Weights of a small audio captioner: encoder norm layernorm.
Rows from block 9 of the text decoder, named by matrix and row number. Each number is 200 + 30 x the weight over its row's rms, rounded and kept within 0 to 999. All counts start at 0. After the name is the row's rms in percent of the matrix's.
# fc2: MLP down (decoder.blocks.9.mlp.fc2.weight, 128x512), inputs 440-479
fc2.39,100,213,238,185,187,190,230,233,167,189,225,234,186,160,154,227,145,195,242,231,212,260,208,185,170,236,200,210,206,200,200,186,239,202,253,178,159,160,248,216,237
fc2.40,100,146,197,171,170,187,153,206,172,197,206,208,215,166,220,127,184,211,148,217,195,189,200,221,233,194,181,204,233,253,197,193,206,240,203,216,172,201,218,184,208
fc2.41,100,210,203,243,190,200,213,208,157,181,185,172,211,210,218,205,199,225,242,213,178,242,199,174,176,213,217,206,162,154,218,181,211,154,213,238,264,165,217,187,209
fc2.42,098,154,189,204,205,224,232,174,197,199,209,202,160,134,189,226,240,186,191,187,109,252,147,132,146,197,199,231,197,220,242,184,160,194,218,202,168,174,260,222,221
fc2.43,102,205,192,191,209,253,229,208,182,218,251,214,179,238,165,206,210,228,264,219,198,237,243,269,205,194,202,221,226,231,237,161,188,247,214,165,199,221,235,192,220
fc2.44,096,195,192,275,174,250,216,216,168,170,139,171,205,211,199,247,172,191,167,205,202,205,195,199,214,191,157,215,187,182,213,237,249,194,215,240,200,164,219,188,226
fc2.45,097,203,219,185,161,235,180,248,152,141,170,238,178,156,233,247,200,203,230,187,193,197,222,194,151,223,187,198,255,146,175,189,150,206,203,175,196,222,192,177,200
fc2.46,106,242,147,161,212,183,219,183,220,210,246,226,161,163,250,194,159,152,199,203,154,204,192,178,189,225,183,193,176,259,224,179,210,159,226,186,153,212,225,225,201
fc2.47,109,160,200,221,152,198,234,205,150,155,207,182,147,171,294,154,181,238,201,193,217,181,213,177,185,199,174,220,181,173,193,241,243,217,189,187,155,191,224,273,213
fc2.48,092,201,199,247,174,226,195,200,215,230,268,200,222,154,173,227,205,189,239,148,212,211,195,185,173,250,162,215,203,212,231,203,187,192,160,184,205,180,196,174,179
fc2.49,101,205,234,215,238,207,204,219,162,195,186,151,188,254,273,190,243,180,208,266,175,217,239,170,189,155,235,190,193,233,177,232,211,210,217,256,197,228,149,207,214
fc2.50,088,207,213,186,191,182,132,213,192,155,177,167,188,186,220,206,155,195,162,179,256,201,248,166,192,213,241,197,242,167,158,145,231,232,181,214,200,140,200,196,223
fc2.51,100,226,217,197,169,154,243,208,209,212,183,226,218,191,186,212,224,165,244,196,203,202,217,144,224,240,203,202,210,190,245,209,193,204,207,162,190,198,164,204,218
fc2.52,098,130,196,177,188,173,229,188,195,196,194,255,199,182,175,196,235,188,168,200,226,213,200,165,186,202,196,207,186,224,179,201,240,199,179,153,191,260,216,195,187
fc2.53,101,177,241,208,255,193,180,213,257,235,199,196,267,169,256,196,221,175,212,217,180,209,263,142,213,198,221,170,236,156,199,202,169,180,220,195,221,182,210,226,196
fc2.54,103,183,193,234,227,202,182,223,115,202,202,217,180,202,196,240,176,196,201,190,183,200,230,206,188,187,235,218,137,221,205,200,232,155,236,243,254,224,235,201,162
fc2.55,095,204,177,162,272,197,196,196,152,255,201,179,264,192,192,186,219,172,214,210,230,178,213,225,182,200,208,178,273,213,207,207,223,246,225,198,242,150,207,214,217
fc2.56,099,159,176,211,217,173,207,199,172,194,175,204,150,183,253,226,193,168,160,188,187,151,222,223,207,218,216,183,227,206,213,164,272,181,216,212,230,192,152,187,258
fc2.57,103,226,202,215,207,215,264,243,196,221,197,171,166,164,176,215,233,201,183,210,234,205,219,207,244,189,226,192,203,250,121,210,171,174,214,181,263,173,276,205,201
fc2.58,101,228,230,163,201,209,189,239,208,210,245,207,196,201,222,199,208,217,196,208,243,180,230,195,188,190,251,243,219,217,223,161,182,243,182,197,196,202,188,210,152
fc2.59,101,265,220,248,199,227,230,186,163,193,103,191,206,208,169,137,207,187,245,186,181,184,209,250,264,209,193,157,190,186,222,157,202,171,225,202,258,219,172,202,198
fc2.60,107,204,208,203,234,236,195,259,198,218,282,223,187,173,150,209,137,151,185,212,186,232,246,192,186,257,289,202,208,217,157,215,204,159,167,289,202,130,172,250,210
fc2.61,099,257,174,212,208,178,180,197,236,173,225,203,273,158,176,219,217,218,204,242,256,284,229,198,249,195,204,225,146,196,199,149,222,174,225,204,178,193,220,210,236
fc2.62,104,267,178,196,188,220,137,207,254,143,198,188,191,169,203,181,193,203,240,196,232,161,144,144,161,195,232,229,205,192,186,197,188,233,135,239,127,193,177,183,219
fc2.63,100,193,179,91,186,200,226,220,163,225,149,206,202,243,244,248,236,210,193,211,198,224,126,187,223,165,213,176,229,252,206,208,158,162,195,172,152,225,234,207,219
fc2.64,099,175,219,250,186,166,226,214,121,226,165,183,232,243,216,190,246,201,213,210,220,237,256,188,224,190,213,279,166,191,148,256,170,155,210,203,191,184,240,196,140
fc2.65,096,176,161,248,200,198,187,219,192,187,241,246,140,208,270,158,180,236,221,245,174,210,193,206,211,261,167,252,199,225,136,176,217,203,186,191,220,211,259,252,201
fc2.66,100,236,234,223,161,226,149,198,244,145,191,204,214,198,208,204,176,217,201,215,187,194,221,201,159,263,149,237,242,173,189,243,200,228,200,226,196,192,229,190,236
fc2.67,097,224,173,201,222,152,240,199,189,182,199,226,243,107,236,221,258,157,186,238,233,193,235,157,163,222,170,255,178,234,226,208,220,127,208,206,177,174,150,207,212
fc2.68,101,151,207,223,199,223,159,221,238,178,196,237,169,161,234,190,201,251,227,171,212,201,164,162,257,226,207,211,218,206,156,176,163,202,224,180,190,202,229,230,178
fc2.69,097,202,158,175,172,230,238,243,165,209,185,259,192,164,200,180,198,215,189,156,220,241,251,208,164,211,183,233,208,176,215,180,226,240,212,200,316,261,242,183,245
fc2.70,100,238,173,191,169,226,213,216,182,225,193,220,212,187,233,154,229,196,272,221,222,175,186,175,159,216,192,174,171,222,226,160,160,200,144,167,209,172,224,186,243
fc2.71,101,197,205,155,215,180,160,172,208,222,219,170,214,216,156,107,173,182,213,157,214,244,230,192,207,229,221,231,235,248,224,156,247,246,205,218,233,186,174,215,208
fc2.72,100,169,159,196,257,183,219,218,185,184,208,208,231,206,200,198,166,171,199,193,219,212,162,190,217,208,218,184,179,147,186,179,235,206,160,196,171,171,222,174,187
fc2.73,104,159,173,146,200,226,149,174,235,192,202,203,231,169,188,137,188,217,173,220,205,191,178,168,137,177,191,194,153,210,218,174,221,163,178,159,187,208,215,198,163
fc2.74,091,269,201,158,198,152,169,226,146,228,155,175,230,224,172,149,265,164,184,205,200,194,235,224,205,194,180,164,190,213,202,222,208,161,223,209,262,183,214,179,250